config.yaml
image_size: 32
fused_qkv: true
bias: "all"
qk_norm: true
layer_scale_init: 0.01
parallel_block: false
patch_size: [4, 4]
layers: 16
width: 256
optimizer: "cautious_adamw"
beta2: 0.99
eps: 1e-10
final_lr_fraction: 0
Rows from block 3 of a small image classifier, named by matrix and row number. Rows with one number belong to one neuron. Each number is 128 + 24 x the weight over its row's rms, rounded and kept within 0 to 255. All counts start at 0. Numbers have three digits each.
After each neuron's rows are labels from the 100 images, of 14976, where the neuron reaches its highest value: "top examples" is what is common among them; "colour at peak" is the nearest of a few named colours to the mean colour under the peak. Only what is clearly more common there than usual is listed. The data: simulated telescope pictures of galaxies.
# fc1: MLP up (model.blocks.3.mlp.fc1.weight, 512x256), inputs 128-255
# fc2: MLP down (model.blocks.3.mlp.fc2.weight, 256x512, transposed), outputs 128-255

fc1.488:083141123073101117112147167152146105115107132102157163115097161118113123089138146155136145095151104147112141119111149117083146150166148109114164123128099118086120141110135134111156118139118104145153141112150076141135116125126097079122093134149100133121146113142160094110128178124094091101064071121098151111145138140108116183093129141112117141144134114122110135137090143147127171140144
fc2.488:164122109176115121175121136147106146122109131149132187128153111126157108166119111114115171126128148113149098143103117136119131135149137125127138132090116129125110119123106099117153088172154149135091127106105123141159134153163093152134095125144078119129125135128141104177165152132176111105095094147125147086146126138129096153147047131141132132102173096139123138126110118080095144137132
top examples: merging pair
colour at peak: brown

fc1.419:100173110141136160138141151117127116151117087117154101096114168120100110124125158139137155109108118124118152105117099151142166131122156139109128150105115116093068122151131137103125137147094129145091133113143140162152125145100116149142141142124154093109138119118142107114160146092099141130106164152126117128109123149118118147128132134113173127122108158170127137201076085133138102121148
fc2.419:126112141084148109123123116096101124146078155131127108149132095082155134092133116124118149145136132151128149094186138119139150108120108132109130124176130158141123146144100120160111103080130146146097129075103118141121126133113145104171145136123104114079122110188090143165125150139120160098147128108112109093113118112136138123129150120112070141132137149110144098167148137133097109109149
top examples: irregular
colour at peak: grey

fc1.466:119182128128152159139071138085074131118112166153142145126118140112121089095169153122108109133171102137102113110138070133153120133097138153115135154143124148144126116131146142145116100134103167160125120138161128134137181130109132102116146104144121115140073163157158129097115134111124137095087142141169177112158107176156147136132138110107127126143143146113142084153120112163125122148119
fc2.466:149158123151119096084095116150124123170168160133102164131128115096171138117174123094112085116136105149113143129106097123119134101119154079106116123180139144133143170114108159103125120135116150134109132110132134145143109122063114124139106106120132134134111133115086075141125157113132133122107100141112178124117128170114119133161091129113141133137121139119106142133125134137153097148127
top examples: many-armed spiral; tilted; winding: anticlockwise outward
colour at peak: brown

fc1.274:135144101145148153133188143131168099129127094121144084118128173124151147108145135124169116113150109117114119154128137167128114115145127168102137100052077090109134107108168124111163158162143129118116151130155120089128156131141135149108083127160107138082167142128132135081136134143158092133131095111124103162152164149125085100167147129117139136107165098133129136118120092143168130123078
fc2.274:153082099141141131129122133114106153135121188115104113121133135133089145128104163093119123116112130149124130141136114119140163144121113096122163136150147108108138146133095100097150144106104089118085084109150085183132169157091124154145122139111167099094136156145114170118133167111095154112127127111112118126133106078143082139144158099134153108121142122123132123150169171081146116132099
top examples: merging pair
colour at peak: grey

fc1.225:128160090082110107074152153145099110180147160098153113096111135147116130108120118152104173115141143146150118142104132103131115146182131150120150156111144131142118087137170147130124158096093147118120146127134116138194111190128137117167148096155127113111132116127133149144099174128087155123078098106156134126145169101117121190115150148115153114143105150155102100152116141080149113114125
fc2.225:185143137107119124142099158160116108110110132115137124154134163143158122159104167175115144134153175133115109107105094097117096124144125128153124113095123136138153117093122105152149131165141158086106137187121137132146139124118124125167130146139110153102132142099173097145097170119139109109135110124118125116170107143117119117149154147164130133103121132155126115151080111123113142122136
top examples: many-armed spiral; winding: anticlockwise outward; tilted
colour at peak: brown; grey

fc1.188:137147123151133114118124118145150140165112171118100185135089097079109137108136162154084165090138077147119142177112130116140139119130141148167139138151121138113076156130139169135120138112094133104099142142090134150134149115124127139097149123159117120149120133149144146148137128094170152125085106132122136123150137112108087158090133139113097098158102152083130133140127138151123120139109
fc2.188:085123107078144100092093130126141105093100112139104155140163115185099125113083125153162124124086144131127143084138137141111143159140153134138119101137098136146116123113136151100120143097089166136132117157117141075102139141145099104135129145127090094135100162199066168141136121121132139151120121126155172142105114132147147141134132086119111130107177148139099137120105148105161111100168
top examples: irregular; ring galaxy
colour at peak: brown; grey

fc1.61:116159157117141147148096119103107108123095122097165156131137153077107078127088098133137172137107131112145137111128151147148143073140146113149112149101090141104093129161167106113176118141135149160140178105126136099115093146101151127110132130123110120132116135115141121130149138077136122118089156103138140141111139127081132140115116136088109109138100161154120102125125126141119133115152
fc2.61:171137130126119080123091109137136127112146185122154145130112115116105136116155121133088137118176166124123191152092131175137135105116085113151141135120135095140102135117144133153114103048067147124101115124125157138108164165105145158090138104130143121119119127149087103172178087117106091141131180084129158118141176142148118149097134171106141149169145129165127098120111146095163151135155
top examples: noisy; irregular; kind: many-armed spiral
colour at peak: brown; grey

fc1.266:095143129098142105161135130159096082162164157105141131088095111151052124103127124157129191084113112151108122125142112092150159131125125124142143125131169127132110114146164156083143144090081121143107141101133120168147105157120135145161133089162129120139101137147124115099165132111073154142063120116127091115158133110103109169124135155111120141135136151136142140157113114084137188140134
fc2.266:158152141123143136131092120110115132111112119124079159099143111155120134155148177100151108120110155179106135149115151121138091137125129157118166169132118137126115153127113090144129128129088110111181074104144099171137103132152123166125098116099138110176140111120125108139110136118130102133132202115137141116103146160090143124136120160121185110077119093159140162160096115123142099149083
top examples: irregular; winding: anticlockwise outward; kind: barred spiral
colour at peak: grey

fc1.193:134202125161147152120129135157100108180120158103108169141109107102093101120148115150127145128127126144131099156141136093157110141124174148129093103157149137153091140097166126154108123127132078151133158106145141116132178109096113113170179111134100137158142119136150124141125139125131160127074129088110111122139127135130110182117116152135098120139100104133185124130121154144104169127108
fc2.193:081116122092134110156149151098085133147117146094103141135108104195099123142134110148157170152134135144110152080138107151130093132155119147090163108156110117120114107154138128141113120127120167138174114150125146083119120101110158063134154116106135116099117126168080121119095100140124141096122150145150175135133122141163102122121092145077133127142138134124157115129113131143126137092158
top examples: many-armed spiral; tilted; winding: anticlockwise outward
colour at peak: brown; grey

fc1.173:087138099119080122087153148119158138128140114110145122116119152086134095112103127153122147131119110107156141090112167127088131121166117117138119178140137153097123146142150156106170136141109117096111122088095097097137107124103112129096127110122134137101118122124146075101080119149131136111093083157162140094148176108137119140142142116141128102142155153105157114127120112115136122135149
fc2.173:155127112126118088118132092107132149109140097145125119115139118166134110162096186149134118123118154133134174095087125135162119136123111145159140106120106147086149125128105176116142082164129115116128118123112126117143121132104092066166118155133094150117108084150135156095080136169124120097127125076137168111124138108141112156151141093145176120161132152112104127113098065115127123100148
top examples: many-armed spiral; winding: anticlockwise outward
colour at peak: grey; brown

fc1.309:096137164141119116140127119094154106121148116137154177118130125118076092108142103087180130129094134096157131168137098145131154112137119143102111127133080128077120177135113102131152099151126107183156180099151123129119142149127122097100107150158088106174074104120132119167124138151105091159106120095088132151128095179114154143129110112155110142124148150148179147129105125161112121163128
fc2.309:080122112100113088155110149117122113129120154132155151143119112104104138106170133125125136079139123138103128110113111135129114137112118140117114126142123144124107132133122121158126117115140130165107106172121034164169126122189145072124089139127117108145163132157152112057103189127114163153144133160110127118088155098097127160151132120150106134123160120114118142106088134100098123134161
top examples: merging pair; barred spiral
colour at peak: grey; brown

fc1.163:114108103122135090137151126161152135123188122126110110151180128125139170126167167136167129106140094093120182048106129111121126112141155169107126109136131143146111145170109138128141172129144124151127128135161130117125128137113115137140091133127142138105138153094109107141162142160167133126144106132157103123142140119125057136127131106136131138115174109097079169143099095122164150120104
fc2.163:178157105109155127133122117159182128114143139140082102102125128128099076135153118087135165119148117118122129136093154140055132148132162094112119097129107146154149106104136138105136109120127084137109115158111091130146154140150132114140113105097087122104132172118141115129115146095094141104133124093089150112089118129135143132106148117102164150126126076146114121093108165098153152147118
top examples: merging pair
colour at peak: brown

fc1.26:089149151130103088148125113134097109175154102098112115117119154123056105105128143123134168119119097143148125112128123094149133102143141114157137158119145162129109134157175154127168163092090136127111155103120133133142120127116144135108112146176104109128114140122140136122168126115103088157113178115134131143128148116098110123145170206109124136143113162129104127134110122077135142163121
fc2.26:158140188134123159118120144163133149138150085113137128154159137174171151140127084102163153110137130144116118103140082137203117101137148114122080156081129106124102157102108167131139113156136135136108163121166127099129110111183124132143164119139116138138111139093114093111114129154186117113136149176109135139074124114112143086141096120113161124112159135170124136166105140120139077138141
top examples: irregular
colour at peak: grey

fc1.418:180133096176152153123130147103098106117094079130141125126128143091145097111146098101147111125139140101167091130131084164121145111102112114091106089096131067145119053094173153118153177157114150136127176109142121106139168102144113151151108115160143151094125118133125125087091163095124127109110126104152093142112140153120125110146153149149140096121132119139095086140130108144126127126105
fc2.418:098081154163129106148135096117139116108105092154112113135156109156104132120036121152145137105134128112147176080070147128145129085116110119159121124125145131107129119120099112138146114145142135096147122130121193125102121127123116163148140132106142154108104143132089111150177074125128102105123137132147160117141137145112117114143143135135142113123125143098139147114224119132123106128152
top examples: many-armed spiral; merging pair
colour at peak: grey

fc1.308:132142086115122121143186132143115100148119140060136112131102100096117111119127078148188163127104133136121137170119142104138141114117132154160098127147160129129127135094160123092123141125094070151122148094099129135105130107107099139157153115141132138089152137100100048111151130106137117130087116062139139132168135111095128152126098166127117120112141155110119118122110112133148167141094
fc2.308:094154164110138110125133133107135115140105094149157124113139114164093111140133134154096129120138118106141183091149128130118147108124131154127141133168117140074101140112128117140140135142091126166106118125141088160082152099150140084119122103120163078091138121133064086141115103107131153116108154131154126149121107117158151126130150122102159131145118091153101113137105166174127128148096
top examples: many-armed spiral; merging pair
colour at peak: brown

fc1.154:112154125153130144116173147148128099154139098099103119138095129134108108134118119148168143123109148126165105112128118120133142134099143179140096144091140086130064119128151163105111119139102105136075143081133158149154129125126140170153129167178143097138114140114113099112131132110146168142110149114164124141113110132120096139167136159127157151176093156137137158155105115146118109140123
fc2.154:121126128124140105136120123155107134188169121161147109115107178071126160132137140101124120132122108120158126118100148091122127083126112135130140143136153117164104133112141142156131107116111115116116122150108140094176124118131110138170134132127152125093116122140131154134131137135086106137172148119134166067136090110106074122161122151114142108123126119112159139145082113127109142137137
top examples: irregular
colour at peak: grey

fc1.499:099152121119121105153137141144163135125090107103142153123128138093104171103150146161152116100173124108114136128111180114106165142139143124096166113147094132095103128150121124137126134146108104122151177094122094101134139171143094100117093163136114109112126110114165069121134157135111077137081083123134138127112121129091136147093114125105148127120144143115085105135094131132112151115117
fc2.499:153086109112150126118119117116108133159102109111150150160118130107123112166109093146105135170136178136133102153093148125116093138151140105142153123065098108101142138137126070152096116150146162129096141111113137139115156142125120120129100113101145125102140105105186096156154135135124099162110086128110158148167124134106110158114077109104149132150153105126107115079103107071125122112115
top examples: merging pair
colour at peak: brown; grey

fc1.240:104174102116166110099125143118133130168118138073126157097137097084132084109122147154099107131126155083130135114129141142133119115103130155135102123154161142133100159152126140088117153115124113119089147133099129138179168123138106134113169123088133119128152133159139115150138125152117133130086092138171110095122130090134138134133134103125155151123111139110135094134110090091104140123164
fc2.240:172146123155145164113120113142157139167103095163115149127112127190135096144058103103127115123128130103117155138143129141111106105115108127110118120083092142122098155149053110104126095162164130108125138140143138143107136123137105141159122137123124144125118124139130127144090150129110127127147117135135092093130121162133117156115128125171125140107144114118115116125136106147115089144125
top examples: many-armed spiral; winding: anticlockwise outward
colour at peak: grey

fc1.495:081156148148118120152095132154111096148126121095118167115121099142123080124136169135174169140122149131163100101134096133128150099120155141147097170102123140128091141157142111143140101131117109147126155085111173113098168140133155127114129154162127092170128139137153141110129173114129151146076126082133127141109143152095137162144129146079155125146099157135162159172103148138117119114078
fc2.495:115130120159092118103124135151116123112149115094136136069132160132160171164118120115127139099136160128159102145091116122144125141156156128136108115106135100162101123127143125182155166193170144156107169129111176131125153117120181155132124140111147138170142097045143120106176086138110106152169146129168113166131106111114140150107109130158140139123112128145112181102084129103148124118130
top examples: irregular
colour at peak: grey